config.toml
crop_scale_min = 1
vocab_size = 14
muon_scale = "original"
final_lr_fraction = 0.05
warmup_steps = 170
weight_decay = 0.004
adamw_weight_decay_other_params = 0.01
Rows from block 5, named by matrix and row number. Rows with one number belong to one neuron. Each number is 50 + 10 x the weight over its row's rms, rounded and kept within 0 to 99. All counts start at 0.
# fc1: MLP up (model.blocks.5.mlp.fc1.weight, 1024x512), inputs 423-469
# fc2: MLP down (model.blocks.5.mlp.fc2.weight, 512x1024, transposed), outputs 423-469
fc1.222:45 39 45 46 39 50 47 41 68 41 33 54 45 60 38 46 54 48 59 45 66 51 54 58 52 45 48 49 60 54 56 58 53 46 54 63 55 43 44 44 46 45 66 40 49 49 61
fc2.222:48 57 70 51 43 36 45 56 50 54 61 42 51 66 53 54 65 60 49 35 47 51 30 56 45 49 60 49 49 46 57 46 49 60 44 52 58 62 35 42 63 55 55 61 58 63 55
fc1.223:55 43 44 59 52 54 40 70 49 47 60 31 69 55 36 59 54 52 33 50 71 35 38 37 45 41 53 59 49 32 47 44 43 43 58 58 24 66 65 54 51 29 57 43 38 43 33
fc2.223:66 55 34 48 52 63 19 53 60 57 46 43 34 65 49 50 40 42 52 46 48 48 35 44 45 37 46 45 54 46 35 51 60 67 37 43 50 55 43 32 36 64 45 46 37 56 46
fc1.224:58 52 53 64 53 44 45 40 73 48 42 44 59 25 45 47 41 39 40 61 48 49 43 49 43 56 59 44 42 55 35 65 43 39 31 31 35 45 59 36 40 48 51 39 67 50 56
fc2.224:59 64 45 51 46 57 35 56 55 49 48 49 48 56 49 51 41 50 57 46 37 45 50 54 49 49 58 49 53 48 46 53 53 45 25 46 48 51 41 54 50 44 58 50 38 38 25
fc1.225:53 43 49 32 40 31 70 46 37 65 58 61 61 53 50 67 58 46 52 44 77 52 45 37 49 42 45 43 48 70 45 39 56 72 42 56 46 56 80 61 51 41 56 48 65 63 55
fc2.225:54 54 59 52 72 49 43 58 42 40 60 52 48 65 32 44 51 33 52 48 51 50 46 60 53 48 45 43 58 51 49 45 37 58 44 41 35 53 55 42 46 39 46 56 44 50 57
fc1.226:28 30 59 58 28 47 50 38 43 43 49 44 53 52 50 45 52 48 33 38 51 56 50 38 39 41 57 54 48 47 50 65 52 51 45 44 67 57 65 56 38 48 61 46 53 50 45
fc2.226:73 56 47 55 60 32 41 52 49 53 49 40 65 38 54 61 50 46 46 51 63 49 49 48 67 58 52 48 49 47 46 38 47 58 55 40 64 57 66 44 56 41 37 57 58 49 48
fc1.227:49 51 44 65 37 44 57 45 28 47 46 52 62 43 37 63 41 42 64 43 45 48 40 46 58 59 39 58 50 59 73 48 36 43 56 62 51 53 51 56 65 48 45 33 63 62 49
fc2.227:46 39 54 43 30 36 51 45 37 34 56 48 54 37 67 44 61 59 41 53 52 57 41 43 50 75 67 46 41 51 38 52 57 34 45 36 64 51 40 64 57 59 63 49 49 42 61
fc1.228:39 51 51 43 33 40 51 58 64 55 54 41 43 40 43 47 50 62 39 54 40 61 49 56 45 58 49 43 62 62 25 66 57 46 54 46 54 44 45 38 59 30 65 64 53 45 59
fc2.228:41 48 57 49 67 49 43 43 25 31 45 74 52 63 55 57 67 45 59 63 70 52 34 50 59 64 36 46 62 50 62 53 39 60 56 57 41 42 52 58 48 63 51 39 60 55 42
fc1.229:47 53 36 49 49 45 54 59 46 53 47 66 47 48 55 34 49 69 68 46 36 51 61 38 45 48 37 50 49 53 53 49 51 60 71 60 64 50 40 59 29 47 43 68 59 51 42
fc2.229:55 61 61 53 52 67 49 49 36 66 39 53 49 58 57 60 52 45 50 51 48 49 53 69 35 56 59 47 55 46 53 60 34 37 53 38 66 42 61 52 54 59 64 47 36 49 66
fc1.230:50 56 53 54 33 55 49 56 60 41 51 66 58 59 47 61 45 37 61 59 58 54 56 51 66 48 45 62 66 64 60 50 56 51 46 45 67 38 45 52 48 48 38 65 56 42 57
fc2.230:59 50 37 49 49 51 44 41 44 53 34 58 49 47 39 68 42 63 63 36 59 36 46 68 62 50 40 42 32 50 56 50 72 46 49 53 57 40 47 57 63 63 46 51 47 49 51
fc1.231:56 65 65 68 53 61 57 51 60 60 54 51 55 52 44 44 55 43 47 74 78 52 49 57 52 38 62 52 65 53 49 43 54 54 59 48 30 61 59 53 38 63 49 41 46 40 46
fc2.231:52 38 46 39 48 64 44 38 55 44 60 48 51 60 46 33 42 61 58 33 39 51 49 75 38 47 54 51 37 37 71 44 56 32 69 49 40 63 44 62 46 71 50 49 48 42 62
fc1.232:43 32 35 33 22 58 58 36 58 54 56 55 42 58 31 49 47 73 51 43 54 50 53 51 42 58 32 44 62 46 42 66 70 49 48 37 51 47 36 58 34 41 53 52 47 64 54
fc2.232:48 50 52 61 38 40 35 39 47 26 43 56 62 72 33 36 45 56 49 30 52 58 37 44 50 57 44 51 50 58 63 45 44 47 60 51 42 57 53 44 68 68 39 49 53 46 53
fc1.233:36 50 60 38 53 53 61 56 50 41 47 60 50 55 55 46 58 53 54 63 48 67 49 48 29 45 43 61 50 42 62 55 38 45 67 50 69 50 60 47 51 45 59 59 44 42 53
fc2.233:64 55 64 47 43 49 51 45 41 47 41 44 44 58 64 30 37 56 40 51 61 38 54 68 61 36 46 54 35 49 34 68 44 35 61 47 48 45 57 55 47 47 58 61 34 51 40
fc1.234:56 41 37 56 36 77 48 43 41 44 46 62 39 52 37 44 39 52 51 59 39 37 44 60 52 57 52 56 33 47 68 57 62 51 40 48 53 42 37 32 44 39 42 50 53 56 30
fc2.234:49 57 50 40 64 51 72 63 38 58 78 59 63 53 62 41 48 60 50 46 57 26 38 60 54 50 37 59 65 47 58 34 52 58 43 52 39 46 67 40 50 63 47 50 55 46 51
fc1.235:51 63 58 40 49 43 40 51 41 60 56 32 60 35 79 57 55 56 59 64 53 34 56 43 59 46 49 39 40 39 36 39 44 59 47 48 53 42 46 46 40 40 54 51 76 43 53
fc2.235:41 48 42 47 59 51 42 53 48 45 44 53 53 58 42 57 68 57 55 63 71 43 41 55 60 39 49 42 26 42 57 56 35 51 55 43 55 51 43 47 55 68 45 59 40 77 45
fc1.236:29 69 53 52 50 57 63 49 40 31 58 46 45 50 42 55 43 52 53 31 44 54 59 60 36 58 39 77 46 55 60 49 36 54 66 65 32 46 49 37 58 56 18 69 61 51 50
fc2.236:59 61 38 38 49 33 52 38 44 53 43 53 56 55 51 59 58 55 54 54 38 42 69 51 43 41 49 42 42 56 31 40 53 43 49 46 48 54 53 40 45 46 56 54 34 68 51
fc1.237:51 59 27 37 61 56 69 46 46 51 56 48 34 55 48 60 50 63 60 53 50 61 63 53 28 51 49 56 48 43 53 39 42 48 51 58 62 45 37 42 34 47 39 51 55 53 35
fc2.237:58 60 52 53 69 44 39 56 49 49 54 75 52 42 60 39 66 38 59 41 47 69 38 50 47 45 64 58 56 58 55 66 64 62 54 49 45 52 32 82 63 49 50 65 48 40 70
fc1.238:36 39 48 58 56 63 64 51 66 24 48 64 47 41 37 32 43 45 47 53 57 66 65 63 61 47 58 56 43 45 58 42 60 59 48 55 67 45 58 52 65 68 62 46 40 39 62
fc2.238:51 55 40 56 65 51 51 40 50 50 43 38 67 72 46 60 66 70 65 36 35 31 45 53 60 50 44 42 59 49 64 49 47 60 46 45 30 44 66 47 29 40 57 44 61 48 47
fc1.239:44 51 35 67 38 48 47 39 62 57 53 52 39 59 54 54 80 56 61 48 58 66 44 53 49 65 42 44 32 39 72 62 51 42 39 24 50 47 46 38 54 52 56 45 46 39 45
fc2.239:68 55 40 64 47 53 55 43 44 48 40 49 51 71 30 34 51 50 36 50 34 45 46 47 55 50 48 51 58 56 51 47 50 41 46 58 44 31 44 69 45 43 46 46 34 59 67
fc1.240:26 50 61 64 33 60 55 55 68 42 65 43 62 41 40 40 41 53 54 39 74 45 57 46 37 45 51 68 39 42 58 41 48 32 53 63 44 30 42 56 34 48 43 58 26 67 55
fc2.240:56 66 71 36 49 33 69 47 60 64 44 38 39 44 57 52 66 43 49 56 72 63 47 59 44 56 33 48 38 60 56 41 41 42 49 57 57 49 66 40 48 56 64 37 62 51 59
fc1.241:38 47 50 34 24 59 64 40 57 60 37 48 73 52 51 55 47 35 62 53 46 43 70 55 31 54 50 30 34 42 58 64 58 50 56 49 48 20 53 57 66 66 54 58 26 44 58
fc2.241:52 36 65 47 58 42 65 52 52 71 62 38 50 62 34 61 44 57 40 47 33 56 39 37 54 57 57 52 35 38 45 54 31 38 51 55 58 43 30 46 38 53 25 57 46 59 56
fc1.242:50 63 46 58 48 75 43 55 35 41 63 51 46 52 51 60 74 47 70 49 31 44 46 37 51 50 39 40 37 57 52 60 47 47 65 39 32 56 37 49 67 40 59 39 50 67 50
fc2.242:61 48 38 38 48 43 54 57 47 50 43 43 60 54 60 49 48 54 46 43 53 50 37 59 42 49 56 43 63 21 46 44 46 65 53 47 53 36 38 59 39 45 47 40 49 63 70
fc1.243:74 48 41 38 39 52 46 46 55 47 70 45 53 49 52 62 48 31 45 41 48 53 53 60 54 53 40 56 56 48 64 59 60 38 60 61 50 45 57 61 26 45 35 35 42 46 57
fc2.243:46 46 55 38 57 38 46 60 45 61 51 63 47 41 65 31 58 58 61 55 39 43 56 54 58 49 49 45 53 50 54 58 58 56 35 67 49 61 64 46 68 55 63 62 42 39 56
fc1.244:38 44 41 52 43 53 46 39 45 40 66 50 24 41 41 38 59 55 43 28 54 57 66 42 38 59 63 31 45 42 54 67 48 58 50 47 60 46 44 62 52 51 52 48 59 57 66
fc2.244:51 55 39 55 46 45 40 60 58 48 57 40 48 52 56 60 58 60 66 45 38 45 50 44 37 50 59 37 53 46 27 59 25 61 56 43 42 51 53 67 36 56 39 49 44 59 49
fc1.245:46 42 37 60 52 58 61 38 38 42 49 43 40 47 52 44 70 48 61 29 42 49 65 60 34 46 47 47 51 56 50 45 60 53 45 63 48 35 49 39 35 58 45 56 62 37 54
fc2.245:36 28 58 43 62 48 31 45 53 55 45 62 46 29 31 55 32 58 44 75 44 73 43 50 55 43 46 29 45 41 32 49 72 66 53 40 50 57 63 49 56 39 46 60 67 57 58
fc1.246:55 49 46 55 51 63 38 47 39 60 61 55 49 52 55 49 66 61 51 65 35 58 67 44 45 49 39 33 45 40 47 42 68 68 67 47 55 48 46 55 45 55 49 51 65 55 54
fc2.246:54 53 53 46 72 60 43 42 38 53 61 44 41 62 51 40 46 55 55 29 47 30 34 65 59 59 52 36 58 63 33 43 59 44 48 66 44 54 54 60 46 57 43 42 56 34 35
fc1.247:29 49 45 37 60 52 47 52 47 48 51 49 37 49 49 62 64 64 46 51 49 41 58 39 41 58 64 43 46 60 48 64 30 47 53 65 61 42 56 38 44 37 57 53 52 51 52
fc2.247:45 41 43 56 59 74 34 32 48 56 34 71 57 74 59 32 52 56 58 56 44 55 39 33 50 68 56 54 43 47 54 48 52 63 58 51 49 52 52 69 50 50 61 37 54 46 38
fc1.248:47 43 50 20 43 62 49 37 56 58 62 52 57 48 54 42 63 32 31 63 50 43 58 49 25 47 57 65 57 61 38 44 62 34 58 60 40 42 72 47 49 39 27 44 68 51 52
fc2.248:55 40 44 45 31 64 50 34 59 49 51 63 51 45 47 74 35 62 49 65 43 67 52 44 61 58 41 33 37 43 37 48 48 66 58 45 47 58 37 39 48 56 38 55 49 48 46
fc1.249:55 54 58 48 46 46 62 62 50 34 47 40 55 32 37 54 52 38 52 23 45 65 58 59 54 53 58 47 62 66 66 49 48 33 61 50 68 38 43 51 54 43 40 42 61 54 37
fc2.249:46 49 23 51 53 46 65 52 41 62 50 52 52 63 37 55 50 47 61 70 45 45 46 53 34 41 29 41 47 37 43 56 39 37 56 48 45 70 49 42 53 34 59 30 55 62 54
fc1.250:50 45 51 45 47 48 28 57 55 63 47 34 51 45 21 55 42 38 44 66 54 55 32 65 57 64 57 47 55 48 63 42 53 45 52 30 36 45 58 59 38 76 26 47 53 58 56
fc2.250:34 46 52 56 40 59 55 56 33 62 74 46 53 61 55 49 53 46 58 47 33 66 44 58 33 40 38 62 54 52 68 47 42 47 40 43 52 41 36 50 55 49 46 59 41 46 51
fc1.251:36 46 47 44 53 73 58 43 47 51 48 40 54 56 47 45 57 36 37 56 61 74 57 55 34 41 72 46 60 57 30 42 67 60 62 51 48 44 40 59 39 57 58 53 47 32 51
fc2.251:54 45 39 62 47 61 53 20 44 59 71 55 46 59 59 47 37 57 55 48 38 37 38 27 70 49 44 48 64 61 35 54 35 66 55 51 45 47 59 35 40 57 38 52 53 43 45
fc1.252:41 53 33 41 52 40 40 56 30 38 48 48 66 67 51 47 46 61 51 43 51 49 43 55 45 69 50 51 44 65 38 52 36 49 57 68 43 59 50 55 53 40 58 48 32 49 46
fc2.252:29 42 59 55 59 55 57 38 60 52 61 51 51 40 56 46 44 52 42 33 54 49 48 55 45 49 49 61 45 61 55 56 66 62 56 56 52 45 37 65 39 38 62 59 42 51 49
fc1.253:60 49 34 52 42 52 38 59 33 48 46 66 31 65 28 69 60 38 57 45 53 53 54 39 51 20 30 36 57 74 53 56 63 39 74 50 56 47 41 61 50 53 52 61 62 41 28
fc2.253:58 45 50 53 51 61 38 61 51 57 42 56 53 58 57 41 67 57 63 42 34 57 39 46 45 63 54 45 71 49 53 40 47 43 56 38 71 50 38 57 37 43 56 49 39 48 55
fc1.254:65 70 28 37 34 53 48 65 39 45 55 46 57 48 44 43 51 56 59 52 45 45 52 73 63 50 50 32 53 49 41 35 54 65 40 62 42 41 41 58 49 41 51 38 57 73 61
fc2.254:50 39 67 55 63 42 58 28 64 70 34 64 45 54 54 46 53 62 64 43 43 39 58 52 56 52 39 46 46 49 88 38 53 54 46 50 59 50 57 54 40 59 54 62 44 39 68